Weights of a small sound classifier.
Model: 4.63M parameters, arch conformer, activation gelu, layers 12.
Training: 8800 steps, batches of 128, held-out accuracy 98%.
Data: trained on single English nouns, adjectives and verbs, spoken by a formant synthesiser in many voices, 78125 training examples, 14.4 epochs.
Rows from block 8, named by matrix and row number. Rows with one number belong to one neuron. Each number is 128 + 32 x the weight over its row's rms, rounded and kept within 0 to 255. All counts start at 0. Numbers have three digits each. After the name is the row's rms in percent of the matrix's.
# fc1: first MLP up (model.blocks.8.ff1.fc1.weight, 512x128), inputs 0-63
# fc2: first MLP down (model.blocks.8.ff1.fc2.weight, 128x512, transposed), outputs 0-63
fc1.383 012:151121111132184154137136153133107129114140123096142133125098123184126148108136108101103158076092141149126146066171150092225162148114080173133148130045148083107150148150079158084091116139118145
fc2.383 133:105100132127128111128116171095154123175166111134159130118115144121111106098132142152179120143137131130120131144137104135083135125122163168122137150190142164130099128122139115216166095130092136
fc1.384 009:194161121131144131108151130167081133125128145094169062087150131091141120126174155117098143111085114111149158026159158115073134115098134131125078116110085150127100126148195117108127105146179149
fc2.384 112:000077132128095112144110142127147132120152108147124132132057178139113151153136103106125147177126137160133118175117114125175127121142139102121109194127092091146139140121110106175112119112106148
fc1.385 153:073153139130183117156175100188147119188071176105167114140125182134099086101135093078075152192108128104131154147103162123135110143132150093127145134152151100153086110116118157084166134092189076
fc2.385 103:055149157125170103136175130153179133172141157107100145147130203128126071149151066121078176149104131091136107199125160123147137110124169074119120129116127113105102099125097125121136131090201148
fc1.386 143:074156140125187115156171095184153120190076176110170105134126184136104092098136095083077153191109131100130151147100164126135110149135150095125153131162156105150082109123121156081166131088189074
fc2.386 109:078130165116131144145183108151134123186151146129106124176075221133103068146140094159085179151120112108135117202117135134150127113125174084128157129117128123133123107111089137122145140093189148
fc1.387 010:132108139107107156107093164120147115109105161149120073087088079140150150080134130152129096110121143191125133069136149110158139126107109208112181125084120118058140045147112131155123128140081126
fc2.387 085:104130155124220108165137115102142134198255039119154122120084127125136127190129131105177155114131107103113118148112136129116124123130125112124025135213145158151128159105112133138099118143118183
fc1.388 012:093166098109125119115107165142117104145168106144164123147255126135134129189155132122121116130122144088141142170127071150131088113183120141129084165135096109093139107066074141115158146126104085
fc2.388 103:142114156130056129125122081064157124093111133122071128139064083131139137140133140107091174068114102141136129139114153133095137131123117077119226046158165139159124077176147138118091111168112137
fc1.389 010:104074118122127137109082105124139139158112087129092069100048082177141132115125162140195122104167154139113113086086154132159163125104140197114149144142120154095142150113137151180095140118168092
fc2.389 094:090131175126186117179164159160145128079193063129146163141117116136134126162111098105038126132120116145127122087142107120085113139126133129127109104141146101145136089118138122110158131163206191
fc1.390 153:075154137128187111158171102182152115192067175105169110139124183139102088105134098079076154189110136109134152151099164123136110147130153097125145130157156105153081106117121155082167133090189072
fc2.390 086:075113128119171145128128113157151119197161150100130148155093217132119088131158074169076173168122115117119118217124171120141122110130157089109136141104132121118120103113085143127159125094172180
fc1.391 010:131134120164142154137173160166116139103121076131168067105158136159162113099135154129122076123083108079086107167102066106124139144158165192107075234062140115096117064103085149150148102129151120
fc2.391 104:037112126125088101102113077123143124156161120138169119133046143120122165175135109130127169145123127142126130119123130123140123111118084055114220042161147076154117157128161107104082117110117186
fc1.392 011:158196155142139127139149108127190159099123135142105176121187165137125098083135132084057067152124175149120128184139050135077105112117132109126068071109124141111090084116074133145073121110147103
fc2.392 109:181075120133053085098127088118079113167066137148205098128123103123140131159148148102244135145130123122131120110110123125118123124133108116120196161118182137121147120125142152097200133142122132
fc1.393 010:144046163126097119122101108085198100153136148144128112113062045155147131138112121170147110105145155186121144130114162105102142160133121123122222143156143135110121137167128148154052159127136104
fc2.393 075:159163180129196142135150128166082121123108126122116131114127202123165104127126144034169095135130117128120117066146151138153109105128124188130000100159105162106128147076107120158188122135135168
fc1.394 008:120192161137154153164179099103142143078154104126150129151177158127126144183132118100154140104028076035116134111158116159129111129167111113127079197099090100175126139137150140110096135151126146
fc2.394 085:081060085128040111075047171187130121167102138110165123125182174124115118096132151189118152119151137163134126122114123120112131123115139143115200079143170091132110176102140117131122093097137094
fc1.395 132:075154135127185112154170108186158121192070180103172117136127191134104082109138096079075153187114138106131151152101171122138114147133149098129146137158154106153086111117117157081173135090188077
fc2.395 104:075139156127137112129125121174124109196166152128102158151115238134104112154157087144083179146123127130137114216136123124155127135124178095111136162109135090090136149139102124123133130090189139
fc1.396 142:072154139128186113158169100190151120192072176106170114137125185139101089098137093083080154190113127106132150152097163126139107149134152095127149132156154106149083109118123154084162133091190075
fc2.396 112:074126155124150145144158118176124125181164140140098140165111234136110088138150096159078168131114132109129105202120164137165126107128159085122149123126124131115130126124107105095139139081170146
fc1.397 160:071154136132188114157177103187147116191066175103167111138122179132104088106134096079073149192111134106133151149103163125133112145134150093127146129159158101156083105115119157083166129091192075
fc2.397 100:049139150113169130131138121152155117203143161115131160146117226132130058108165079154050163152123110097132116211107165114132137126128144105113140142107124128120118111134099132105148126110155183
fc1.398 013:166232112147158177139162122159122197095154138155118142175124140152135071156136139134110092121095128100146097127145062149044127096127153147152028129096137131118134139126126127113083098128133148
fc2.398 129:073053139134023084096120086154133120175108118144205115129102163129114186125146120124179169167138134123121123145104157114172125109133110103112240157111127111123106124107133137171183121115161123
fc1.399 011:165107125195105150106117118101112127150168141141128104127189122130132107163128157190130113094175185168132131129098064136035082122131153071135087125169091147130091199111141094172158126130123147
fc2.399 103:104172141122145092124140070128113128077083083111094116129078111131148127131134114062146113165108114093136114115129177123173123129142112090118186099085142125105171080105091156074051138128146154
fc1.400 154:073154136130183112156171103189146118190071173107171113140126186134101084102134094081075152191113132108132150150100162122133111148131153093126145129157156107152081101115119158082165133091191078
fc2.400 108:057129156123168133119148122154147125175150161117131151151133231121121086115155085176068169150117118107136116205120150137130131115126168081121158125117117135134124118115117126088133124106175152
fc1.401 010:205112148161102165099123098089147078177097119141096054059120075154144112094158147134127151114127171157123144110093132074121096153116140163109166077112074132079122108126169134138080157132131130
fc2.401 096:100115139125190089163097114117132137067112086102090138148129122139143125139132102040176105210112117120123131114143134134128122122127101107116084179142211130152145146133108138119146117142176195
fc1.402 162:075157134132184113157173107187148120191066176106164110139119182135104087105135098075076152188108134106136152150104166122131111141131151091127142135159154102153082107118117157082164135094189069
fc2.402 077:061126166116142097138111115178146128196147143123117158140112219129141100109156103130093165116098096095144119229100156126095125106129188083114094148107136136111098100157105129113143139105159179
fc1.403 009:145161131167111140103127124164158162102128108110172063076115133196121155142127169145172073113078099077124124097129145172142132160170108142136027141119116161144134115157148141157147147148116125
fc2.403 095:001083111126177099143093187088126126138206073136144149135178183134129122120127090163051165138139151152119115112125141115092113136136124081131157123092121026142131152115111099122169114105126160
fc1.404 010:101096204160110155093099106149131125141179065133076106096129121107126093157109152139172107141129120146114145169099113137063085165171163105141108140196138125104126139099145132146135161135096087
fc2.404 097:129129120128162107130126088103106127083089152137153122152116137140151123137149110090118104148125145103129117117131183127204118126137097110125162137086095165124156128135094155116081141106148180
fc1.405 148:070156137129187116157172104190149118190069177106170114141127184134100089108137097075078149188113136102133155144099167123138112142133149098129145136156157104157083111114116154082170131092190074
fc2.405 100:059135140129154135113124119167147110197197150118108144157082203130111122158158088145076165179124113125121102198105116110134127106128157086109136176091134093095116141145109135123160137094182123
fc1.406 151:074157139132185112157174106191149118189071180109167114141125186132100087105135097077081149189111134103132150149106162124132111145133147094127144135157156103153083106116118154083170133089191074
fc2.406 103:068139156120184109159158141182168130177167150115128164142106223132101076134154069127068163157125120122132119215117123118128136138119165101120127152112129128104106115155114139120144136097197140
fc1.407 010:144094130118156077092076101156049158157171098132124146185151164129102131183113103096155170111152138148148092065147121121148126111187136184150091083125095196112173231105137107147102114128148124
fc2.407 104:059185119129096165151150090048156133097076164103146134121151050131139126135107134132072101087124127125130136140125132123096120162125139011132238129094148104154103074153110157088155141134091109
fc1.408 157:074154140130185114155174100190150118192071177108168110138124184135102087102135096079076149193111131104133152146103163125134110145132149093128147137160155101152084105116119157082165133090189075
fc2.408 100:073151136117154129132151106164167122193162148104111143151093214124112080154158071130063164135117114108132116202116162122135127119119167093121128137114130106121114094139102123118142153095178147
fc1.409 146:075154135129183111156174101184151115192071177104171110139122183138101087101139093083079153187111134104129149153098169123135110150133148091130149132154154104150087115120117159083166133091189075
fc2.409 104:069133144122150112132163117164128119186178144094126129160100231137118077139158100137097165148100136134135114210113166129142144124120168089115138142102134120130131148100104140105157127086193143
fc1.410 011:115088097157114113172110113033195137136174182168073146167158130152140135193104092177152154152147099124129161102110115118133105120118129052155198166157103136181098191138145119089132114102135108
fc2.410 091:166120111125132135107069126214100132124040098089175125123170150130142095100128148100137080081123133128137121134144140135099136140129155204133088080120150082109174094119182109183154143147144207
fc1.411 149:077152136127187113156171102192152119187072179104170109135126184137102091103137097078079153186110132101130155148099165125134108144131150094128147134158156104152083109115118157082164131093190078
fc2.411 100:076136153125126136141158122151161109178163154106076146161116214131112088149152092179083159134123128104126104226121130118145120124126165092108145151117132115118133127147092115129154133112181161
fc1.412 009:079084135111150122103082144090157172109103047131124157127148113150114139107082076059144145130106158132137128127150121146160146093181099222116120076068165161090181204118110139116120158138088122
fc2.412 090:159163146137086156142169073134092128179186192107153124119126122122134112121115155168147118085135126149104128133108143117096124138120136059138156145162041088131090128141125142199153109121074086
fc1.413 154:075156140131185114156177102186149117190070174108169108138124183133103087101133093078075154192111132103131152149102161122135112147133146092126144137157156102149083107117114158082167132091191076
fc2.413 100:091158150122136125146157103168162120181147156105131132147126202135120081132156068136064167175115117116130109203119159127143114109133171078118127142104122140138096102135099138121155146101202155
fc1.414 155:075156139132188108156174104185147118190069179103165113141123182134101087102136096074077152188110137109134154150104165123132110143131153094128147135160154106147080109115116155083172132092186070
fc2.414 100:083118153108164112144138131159160123197166166115113149154099225139110079116158084155079180143104103108140123233114168114112142115125161092101108135110129129124111104142101133114165144102189150
fc1.415 010:127153113113111107085097136145111125127120093165124161161174133109147124120130163164121107142178173128138095180111080143107098114143118191151097086107101147103151038112134104179052122124137091
fc2.415 093:120114147130115121165178093101149124101120177170044130126075055130132124175127097093145164128100107144128127129125166127126126126122126090123150187147161127144110129153093155096140145154078125
fc1.416 009:143149078135124045146108196132102121119150130155174116142166102116140139114141136158132117127104145126144147114162129050170105125171128171122154160064123151172125127152103150124052153124129045
fc2.416 102:058131132124087199105135141076166126166123173115080131128103138127123112138129129155123142081117094143128127166103112139102146129119130143124137101151086119127130130112108094121169104129112243
fc1.417 011:095116149125085111089102130131100115144160082142083124107067127160096144155118146167147135078128132155103094127092109131116129111137128120103157096158096193065162086099123139188106137144135128
fc2.417 098:135155119128247132163121097090156139053047089103136122133217049131170101135121129090130078161113131126132133104141162125137106156130126099135095136091126078151106157160115159077123155125066092
fc1.418 011:154163108111137125154110141153137131113140141140096144165185153113138105169139079049159124197089101101143138154155122120172106137142080102134111160095122066144156109145144129114075102130135118
fc2.418 116:114118113132155184104112179079132125153170124157170125135144088132119111104128130186098166080135138134127126127121109133122141115126149255128134116140107203117082115115132127155226125137058164
fc1.419 148:076152137128186116157175102187154119192069177109170107135122182136103087104133097082079152190112132105131154149100167124132112147130152097126146131160158106151080109118123157084168129091190074
fc2.419 090:062137151115147153143127125133154109185156156106123158161111220122110091140165085154066171142116104110134115229106160131138111142124160088109134124102127138129086109121092121136155144088176162
fc1.420 008:114095118122190182117106146149084182130126139141138132070070097124124132129121148062100179113171169133113147155110101134110100158100182135089063146110138121115119128117071110148146136133128090
fc2.420 082:167152131134060054158167066074139124111210078117125124142011131128143126117127120149188110090127129126123118094132143140146130081136114070132161103134094126121120103103125141144106112156056114
fc1.421 012:190133126167147092120137136128124113151170057135185118099198110146128147164137099220160135107095097090148155092128118121145078123145094155139153233116068120127162161090182157115150121142115197
fc2.421 099:068154143117085179122088143098119139087108161121064137129122176134133136109120133162104151133125116139140128145126109130087144147131164158124143076162165098136135141167111093084116125105230107
fc1.422 010:114156130125166124153164106146144180084169108081080181126068160150134147134063122110132144078103123096125115101151130178122154089125043152129093079062167150124133079142077143137131100139121163
fc2.422 094:157089093131044139080129157149088112183092176147255115117180165123113138112123130172117113143137143130133133144131120120135128141137143066136099135135082096125117137130163108118121123095155105
fc1.423 009:138161176133170139116109098110137138121111098193119106135117080102115094162117132150152190098098102125122122053133130084057116184099136101098147100154085166114138114123203119118157123135134192
fc2.423 099:141105111122132103124129136196142144117081142111100109130147171138136164146127120084126082201105129119134137181124159121198125122136132128124112197101120120120151182141086135103111152099244081
fc1.424 153:072153137127187114157174099187148117186072175105171113139125183136099090101136094081072151192108128105131154152099165123136113144132150093127147136158156102152085105115117157082165134093189076
fc2.424 092:067134158125119130161135098172146122195159174125127146161122198132131078155152082164053150153108114095127089210122167117127132110131180090111141167108127116112104109131116132129133135075175175
fc1.425 009:151145078135137102125117141120125141123109107167123154108152120122128123137141084235059137179106147166141117175145108158148108142144135193161127127084099114102171186104114141109061122120068086
fc2.425 097:156094150136090140128098084093144131174172140118120134136106109123139128106125163090235136107126114128127141142113086126088126140107156121122240134182178158143102079153147134169218118147090132
fc1.426 011:077122132142160115113123134122166171085140128135168108073219127109104157058118155222133094091129123123143092161169139123180114115090172158124079159116120102162121163125094102139105137133109127
fc2.426 119:165099131123137144142119185136125125147183105115044151128057151134116120165121128159118171127126112126133139086125098121049133143128135116125172112142184133127160153129122089116165126155152148
fc1.427 008:072128174119185136112125128151128104134153060117052115103187131122155107091134133101133148091131136120130140192096084143128142096198086198144117132086154083035124104066069141151047125119153110
fc2.427 081:145123128129085105139172143127124122062160157168174125138023092132121141150126104179101113162123119130121125100146134124132128115130148117123129142175063188142104126148138124131148152146033144
fc1.428 145:075154136126184114155168099187155119195070176106173111137125184137103088102132095084079156191111130105131155151096165125136111148130153097129150132156154106152083110118122157082168131089188078
fc2.428 105:064134155120146142131149124144143114195169137119091136174100213128106087161152092169075157153129135117128116225109147126155128100128168067119161144120128118119118118111106126100153124091157140
fc1.429 009:081081128149172144145111092089179080139157116111062180162119153172132118139117058169180131107134164145108161172101105121103113140108098095107207109140162130155138146131105136146086106126123191
fc2.429 083:241191146129112135093157163155068116116110160140184108124187113124122132069133175103095124069144130103124112137140164136118141130136145245142057138140103156090135136128158144138219122123100104
fc1.430 140:075151140125189116156168102190148117190073180105171111134125187136100086101139100079080150191113128104129153151099166125139109144132151098124146136156157105150083113116122159086163131094191079
fc2.430 107:070134159130174141143159138158127115174170162109105136173106219133115100135148112122085161102109130118119110207090151123166130134124165103123129129116125119114126108142118113126150115085170131
fc1.431 138:074150137126186115156175099189151121188076180105169111135122186136101088098136094079075151189112127103131150146099168124137109144135151095125152135154158101148083113121116164085161132092192080
fc2.431 113:074140138122144130138155110147127125174152151122097149152103240131115099124143092166077166122106141111129112187124173124143121109120165093124158155132157113128140128140092113120133127092164138
fc1.432 154:070159137129185109154173099184149118193076175106167110139122179135101086102133095077080153188111132106135153148104160123135107151130154097128146130159152107149082108119124157081167136090192076
fc2.432 099:080128164114173132144162132141166120172163114110102145162093214126116058137144096117065187130131132123135133190112168128156132102121172090116138117117123132137092081096118142111149112084168163
fc1.433 152:076155138130185113155175101189150118192073174106168110139125182134102089100134093079076155189111133105131155148100163122137111146133150095128149135155154106155084106119117157081169132090187078
fc2.433 102:055116133123146117128158113176158113178177147121105130164095220130111080143159099144068181163111110104139112184125149129152132104134169086116151155104124111121120121121101141114165135102199142
fc1.434 010:163156143200130109106117132192111136108171065129171095136182150124134121121151162123127088089149188113144122144112069110097092108155127192123027130104120153136125131087105124122060133130078094
fc2.434 100:074078146127081088115162084114148112112115186157145145144096107134108146156130107139132163169119113137126128148124145120102124122126126022119230120123152108130130092138124114127229121145192161
fc1.435 008:141159105098138102146134134101165116114157144128046184155128114139086131143087120202147115120125091140108085121142144122054141192071113135125141106182144171100125048138125148120108122135134153
fc2.435 098:139140125129155153112115200164119143145000082102147114107196171131155133109127132063158110152127138128132136107142145123186103123138137108137086134065102079134125144156125118116117157107165102
fc1.436 009:122130149140125192128124098102124135117077110148056149128051162127149113109141139106144110148174144176126103137093067150095126113089094180155134129147095127087141134110120092178148105123105174
fc2.436 099:219123126128107098143155071143106136100157101116167125127099089125138148124124125159152146135117107095126126102143140125108108112130148082119069190161146123133108119119158163084042144141184106
fc1.437 137:078149132128189117155174104191154120195071178105167113139123188136097085104141096080080149190110130106131151147100168122132110139132148099123150133155156104155084112116118162088166132094192080
fc2.437 105:058157139124171112140134129174141105188159152134106162144080228121116096138156081143091165118100140103124105194107151127150129121119183095111152157115162088105134149150124118111125133081167147
fc1.438 137:074153135127190112153173101185152123192077177103171110136128184136104089097136094084075157187112137108130152154095161125134107148127155096126151133162157108144084110119120162082165126091188083
fc2.438 120:061140150122149134127138125174135113189157152130129130165112231127113073124133104168058170111121134113135134211127133123154113124122161093115169159128133131143124111120093135090145133099178144
fc1.439 009:082121144119066158090113087155157102164120157148180085088104100157139133111123154186136128134150201177126132115109133103134119121074103124101150043133084155077135103111132091150104136126101124
fc2.439 081:201141170128244131179082104110132105100145088128076139126138104120155140128112139044100148109121106116126116124112115141105134109134115111130080185125191130133156135128127157109090093184134169
fc1.440 157:071155140130185114154174100190148118191070177107168111142123186135101086101135095079075149192112129106132153143100163123135111143132149092125146133155155103148082105118118159082164132092189076
fc2.440 109:055157150123171131135151121171158133187155182104120151153122229130108086139150092147066155129105126109127113181114158116151121119125171070121147127124147118135119113141135113100139130091191131
fc1.441 139:075152139127185114157169106192152122189071176106172113138126187138102087102137098078081152190112130104130153153099170122137112143132146096126146137154152106153083111118119156082164132092192078
fc2.441 103:078129162122146125122160119190130110183173148120104144164095211132103086139161085153090166156102120107123106202125137129156132113123176094113144151109110115099130146145100134113153120088182150
fc1.442 149:072157137127189114154170102189149122189070176102169113135123183134103084101140096076075149187112131106132149151100164125134114143130152097126142133161156104149084109118117158083167130095194077
fc2.442 105:054143148124149142131154126164115123200171140145115143159123233133118111128146093159095179124113124120131101217104160118146122117129171078111137131121146118114139134140100112086138117090174154
fc1.443 012:133182151180143156123155079139141148111168082152174090099211163127113093151112143182108142097088135104137133107119058129022090139110159093113058149138073168126100120085171127094136118131123175
fc2.443 128:082080134124080068110101099141108127124079137132116125133077165138126159136148113069178121195120125146139122150114163115147119124139122076113216161117176058115154147135119129130110137110197077
fc1.444 010:150155130086121146121113132134073133108126161104094137087066097137162119105144177156167121109149120172118090031148203098115198115137120134142162119117143141147127079179148174196103087141137129
fc2.444 102:125079149130153104138157156129160124169117098154152136139095149138116160143133103151038138125132119109135122156126101127182126125140144204126039201099108126137113149079111104114167136109192184
fc1.445 009:159162126132121143112108114129089132163161175143088087118054086153118129131088150141106174130131131146123096078119163107082117138091154129085144122128039126116130119154157121146089090141081164
fc2.445 091:054065125122101104172100176088183140093109059115121148130175147139141110158132127097130109154101117158138128160145128131148116140130129138115110206145155147140128151123108149090129144116154104
fc1.446 146:075160141131187113153168102190151121191072175104168115136122181137103083105136097075080147188112134104131152145103164124134109143134148101129150136158150104153082110119121158081168135093192078
fc2.446 103:071149146117175113127153145184132108185163136124115138152100223124119105133154102117061182135127114126133116185116098124139140116109168079117098134128124108095111116138113110131166107091173142
fc1.447 009:177195081092139118136132103107202149148186167131097125142055109168120120184149139085132115174097106078144192155104163155133135137081137034153094080091068124129139143153110125077090139123152184
fc2.447 088:076037121130150126123094168118143121081012055148152140131156218136124121101140120120065111136132160160129110125145111120145132136140093228128141160112187081126096122141152127188238119133084132
fc1.448 149:073152135130186113155169104189153118191071175103170111139124184135100086102138094080079153195110131108130151156099165123138112146131153093125145133161155105153081108116119157084167132093188081
fc2.448 107:066141139124148112132161126173157117180158170131110148155117226127113077116157081166071153152103120106138104210118152132160131120127148083115155145107113103120123127124119132098143130077173152
fc1.449 151:075153136131189114155172102187149118186073182102170112137122182137101085103137094082072152191111134105131152149102166122134109143131151092128148135154152102145085109116115160083167128094189078
fc2.449 099:071146137120148134146154126152164121207145171121133146154146231132130084142157091176069167107107110098142115218119164117137125140116161079110121131094132117137125102163098123113150131110195158
fc1.450 150:070153136129188117156173100189149121192072174108170109137122185138103086100138097079077152188112132105131153144100164123135110143133149096125150131157154102151083110117115162079162133092188078
fc2.450 107:052124145127142138135129127152134120179157144113102131156096236121119091126142095149071186098124121102138110181127144125147123113120189066124153165129127116122121143139112124096132134097179149
fc1.451 008:207133104182140113106130119094098109158102153137157137156188106108146061181112121180136127132190162140126135223099111126071085096131146145133131125176127118125131159148114118134092119126138104
fc2.451 099:141119163130101135149147115118148127094076112144103137132172145134141126124135107111145145132122121111119119136140118136161130135133126141125064157087100152112116095101119120091122150122166169
fc1.452 014:144116169096123136114113138124077095140141131110109107139070117123135181170112133086177121123073090072137137076129159137193142132188028153132139149087143132102158107136149159127192163157151135
fc2.452 124:114159112129189146121102145111146136150154125126195144123178153133134112084124106204095113132128145150128133136146156137110130131123159150133096122161112147157110156125113121133094089107111152
fc1.453 141:072150138127184113153175102187150119193076175106169114138129185140099092097137097083077156190112128104128153151097164123137108145133147093127152132156157103150086107117121161083164133092189080
fc2.453 115:051132147122147127149149113162136121180158147109110137154105228127114084144145085146064168136115129113128103208116164131151130112126165082123160162115134100117127122118100122105123145093173141
fc1.454 012:099124151170150130112099118137125149128173096151122129139226160148131125138078119032145151145147170079138122177122060123118067089168126167090041101117117133140134055077121091147097139131117074
fc2.454 097:137129132127078095117160092101132116088114229135078123149103081130118085171132115186120109103110116158127127128109175130101144136117115053123221087145146135133148120128119145115145130141096165
fc1.455 144:075154137126185114156172101186151116192071177104168110137124184137103085102135095078080155190109134101133151149103167125137108147132147095125155128155153104150085113122120160082165134092190074
fc2.455 100:056156139120135134140159128172128119184150118126105149156111232135124068133139089147077171123125130150126110196108140125145129108112167102120142143091134109119129119132123124107136129072172121
fc1.456 141:073152136128188116154171098189153118189070177105164109136124187137099084099140095078077151189111133103131150151101166125136110141131152098126150133155154105145086110118117159082167130098189081
fc2.456 109:068143146128146125132148131156139106183154167123097153156112231124120091153144099163076169115098119103133120211129133117141122125103164079111143148118151107141143110153092117120145128091139141
fc1.457 010:165129138138096184084132100186101122149120114124143078088058124134153062143146147198159072121106164149142143076122124115068105109132178140109163125123110159115133134154135140148124145138125134
fc2.457 103:138099156127130084147117095163125116121140140170129129132130177126128182144133107070092156202131130137114115183097139132184117117129092118118113158125141119107105159095121141130158102104154128
fc1.458 010:138084175113106167107106101089127134145117103120086110065152103129139114152143133170165088092143128185121157071108156161100132100135098112118127137169082121089131152115149148150163115137085160
fc2.458 097:124110135129132126140103083170131122087141134122199131148061169135139156143125146098083150125127129094136114163129122124152120138133140157122093133136130144126132117105130131128052144117127140
fc1.459 010:140187164105126145153172087123102116101138112160122146149198145147137094156119135112072117126103129103120083143133087136085099135131082124129082182139115113151109044107129144171133126132128139
fc2.459 115:142137109128049095100098085128131128171023130149133123135107127126141167164139116129197163164129115159142126173114125118171125118120140084113171122133159120116128170106126148053096131102195110
fc1.460 149:075154137129187114155169100190150117194069176107165109137126181138103091098140095080078154191112132105132152147101167123136109144132154096125146130159158102150085111119121159080165129092191079
fc2.460 103:092143155116139142135152100152130106171162162112086126166078222132121056143153102139076188133107137097132103204109166119155122120121162065110140129125115142115128095127105125107126145092193161
fc1.461 158:072155136131186113153173100187149118193068180106167112136120181137102087101138096081073153194111131108132150151101164124134111145133149094126145133156159102149086108119117159087165131092189077
fc2.461 096:074144142115157124131126112142145121195147188136137144159121233126116072138146089157074167135096115083138114239118173126130129107120159081119160133112147111150119089146100120115138130129173174
fc1.462 159:073155136132185115157171102185148119192071172107171110138121181135103087099132095080077157191112135105135152151099160125135107146132154095127146130159153103151084106117121158080166134091189077
fc2.462 100:050126144126137140153133130179164123176144122123110119154087219124139081121146102119064177147128137124141128197113136130144117111128179059126128129107114138121120090111120144082154117090184167
fc1.463 010:134129101140106067102089173141124156121158137083124101123061070127157162108120164122166069115129121126148121151131190114111178083150100234124104144090126183089152122143137154157059116145115109
fc2.463 093:056103154124170165140162190093154123131202095154124146130058177138119119146111101127035162129122118164119117095124095124163108149141141098134112118117066057162103093121120079131189137119131170
fc1.464 009:106073134090125134138113161078149127114098106141108101122069104091142134101159125095124161162168118159127116173136176147163164111112121140162185093110147098112167205128073125104112169133130092
fc2.464 085:176135108133186175127159116140150125184197170105106153118092145131122122156107139191093130056128124123121146109135085132136130142131122120135061116120086171132105070130155099183110136167133193
fc1.465 147:075153137129187114156170101188149119190070181106167111135124186134102087102136097083075154191111131107129151150100169124135111142130151095125145136159156101147082108118117157081165128093190075
fc2.465 112:049147143119162123138136108160130114196153166122099160158128231126125085124150099168071147135108128106138116197108152120136122116125162084113143129114136107129109117151128126102131117093197145
fc1.466 157:075156138132189115155172104188149120188072177106166110136122183135105087102137097079075150189112135106132151153101164123133112144131149095124148133160158103150082109121115162078169132091191078
fc2.466 090:063127152104157137136132117172142114182135159110134147162112224126108065126145086171082158102124106095137109219109145126157127119119176100115136120123127132143123090149080136103161134118178162
fc1.467 011:101154115164128158137129090123116169123159135121081090109117124169115102156113156205134127071132130153118092093104121130034120127125146087134123121170084210132120140125173129188108095146111155
fc2.467 107:117110126123138104118102130149145131119057092115170129137152115138139147143126124048134096178116138139135130111127145114197098139136105105126172138073136030116137125104135134084107164101203095
fc1.468 008:114121164153149141159149093130126168120129101120070115161183130124138158131100141035135173159138080100140105159115125212130132089170080057141097193148100085129129161118150104168151118154100131
fc2.468 084:037149079124054100122097138129126132123133126082116131116119059121133082150121133152094097114136149144139131068144144131137108138118164161125200084139129117150125082084124146119000145125058096
fc1.469 008:139099178123110116065103102108077088144154106111167059101177107123130126101112207114149093086127167158123143098103134121062126128153181144103094101153069128098098141098147103173111110130158147
fc2.469 102:076090141124104119161156101144145128066112128133045127148031116141132132174130114111133146159113101128138120145133128124135130156134116090123135166140166158156149137135098149077125138134132121
fc1.470 014:116091096109118116112105157103120100181154141116066139168093082168107148157166099202172101139128113158124121127111134142182139126109119150125229186147100132081162154135111146125142116131138153
fc2.470 137:165169133125236166150117124086147154099067065086163126109207142127153102117117150065107122085125129136124135145137141137082115142128141178138058074136166128137093133170145142112097131120154127
fc1.471 009:143107159151155119105100200131119110136174105080090095080202150102119165103106125167186122074093087126118163076153177124162118159157157142127129170125119099152098142136133142139160100135095149
fc2.471 095:094139106119113186136148168070123139085216116129113136151058139145115116119131119215111163113130122109134118142117120124108146136143155148130106126146071131134183163137104094099084140103107164
fc1.472 012:100081103155128166108093133089121157143069148141104121096115116132114099120135114152114126129161168227125115184126111142128129116098166162111147113155159135089135119125134147140105127122123104
fc2.472 102:187168168133157087163182097127152132133169080101161121148122057133136112121138124037191137151135110079114132077121154120137109121132104085123101096151102192141156113102130150149150144132119143
fc1.473 009:162094143115102199122113086130178157126086102192068128109102143181151130136105096124153157124139107152119081101114099156149132171103113128100168199144133105097138131124161131166165137121120136
fc2.473 085:135110122136150109150102092116118133113188120125187126131143052126164100134134141169126150138134140117130131104154123124097109119114151224110141126179167138121109117097141150124080124144105095
fc1.474 009:160199133103132183111159141146172090096108107135153156086147148124154109129148134196168108106087113109100119108151107145108138115071107095125133136133117106121117000156093127125186125139150153
fc2.474 081:150087114130175088134115172125134133148080102146138110121149154125121177106146125161065139149135150116129122192116131136181121105140133206125042166095123104120137186143129115148069136114162143
fc1.475 160:073152137133186113155174104186144117189069176104164115139120181133100086104136096076073150193112129106136150151102163124136112144133149096125147135159156098151081109115119160084165134094186073
fc2.475 084:055159157120155113145136139156152130193143154109123158145106224134140090131141072142073156104105097096129104238098181115116135110118183129118129162115130110122108091136140130106138120122162143
fc1.476 151:075155137128187115158173105188149118190070179106167112138122187136102090105140093078077150188109134104132152149098169123137114145133148092126143133156153103156086111118115156082166135091188077
fc2.476 101:065148153131144101133142104169113112179166132121108150151105235134114094134157074130075165171108127121129110205113127125141132122130174072114126150104111095123124152119089136107158129102178167
fc1.477 158:078157135129183109155173103185146118190071173108166109140124182137102085105133094077076151188107133104134154153102164120136111144131151091128144132162157098153081108118118159081170135094190072
fc2.477 069:053143190117123117138100122177161121193148108126116154138080206130127084156155089132087165118114119084130109248133156114092116089128196097105122142108113121139107107120121125127145119107210181
fc1.478 010:171149173173165136132157106072190162070138110141160137120141149085129117088126159129114115078153119118114094150132100116065135155079154097101043161133153113173120115130155104119077112132094196
fc2.478 100:148091093125090066107135187176107128159136138155074134117069164133126150175126119150165149204121127124130129109140127115154119107142143125124138163127114141076131180115121096158162157120201061
fc1.479 164:075158134132186114155173103187149120189069175101164108137124181134105088104138095076074153189112133106135152150103164123136111144133151095126142135160155101156084105121116158082165133092191072
fc2.479 074:041138152114119143121133125156150107178151152129111153142097236123136100154154080131079182134107102105140107227118185125134111108125166112103120149114100133146110107155112137137105109129179184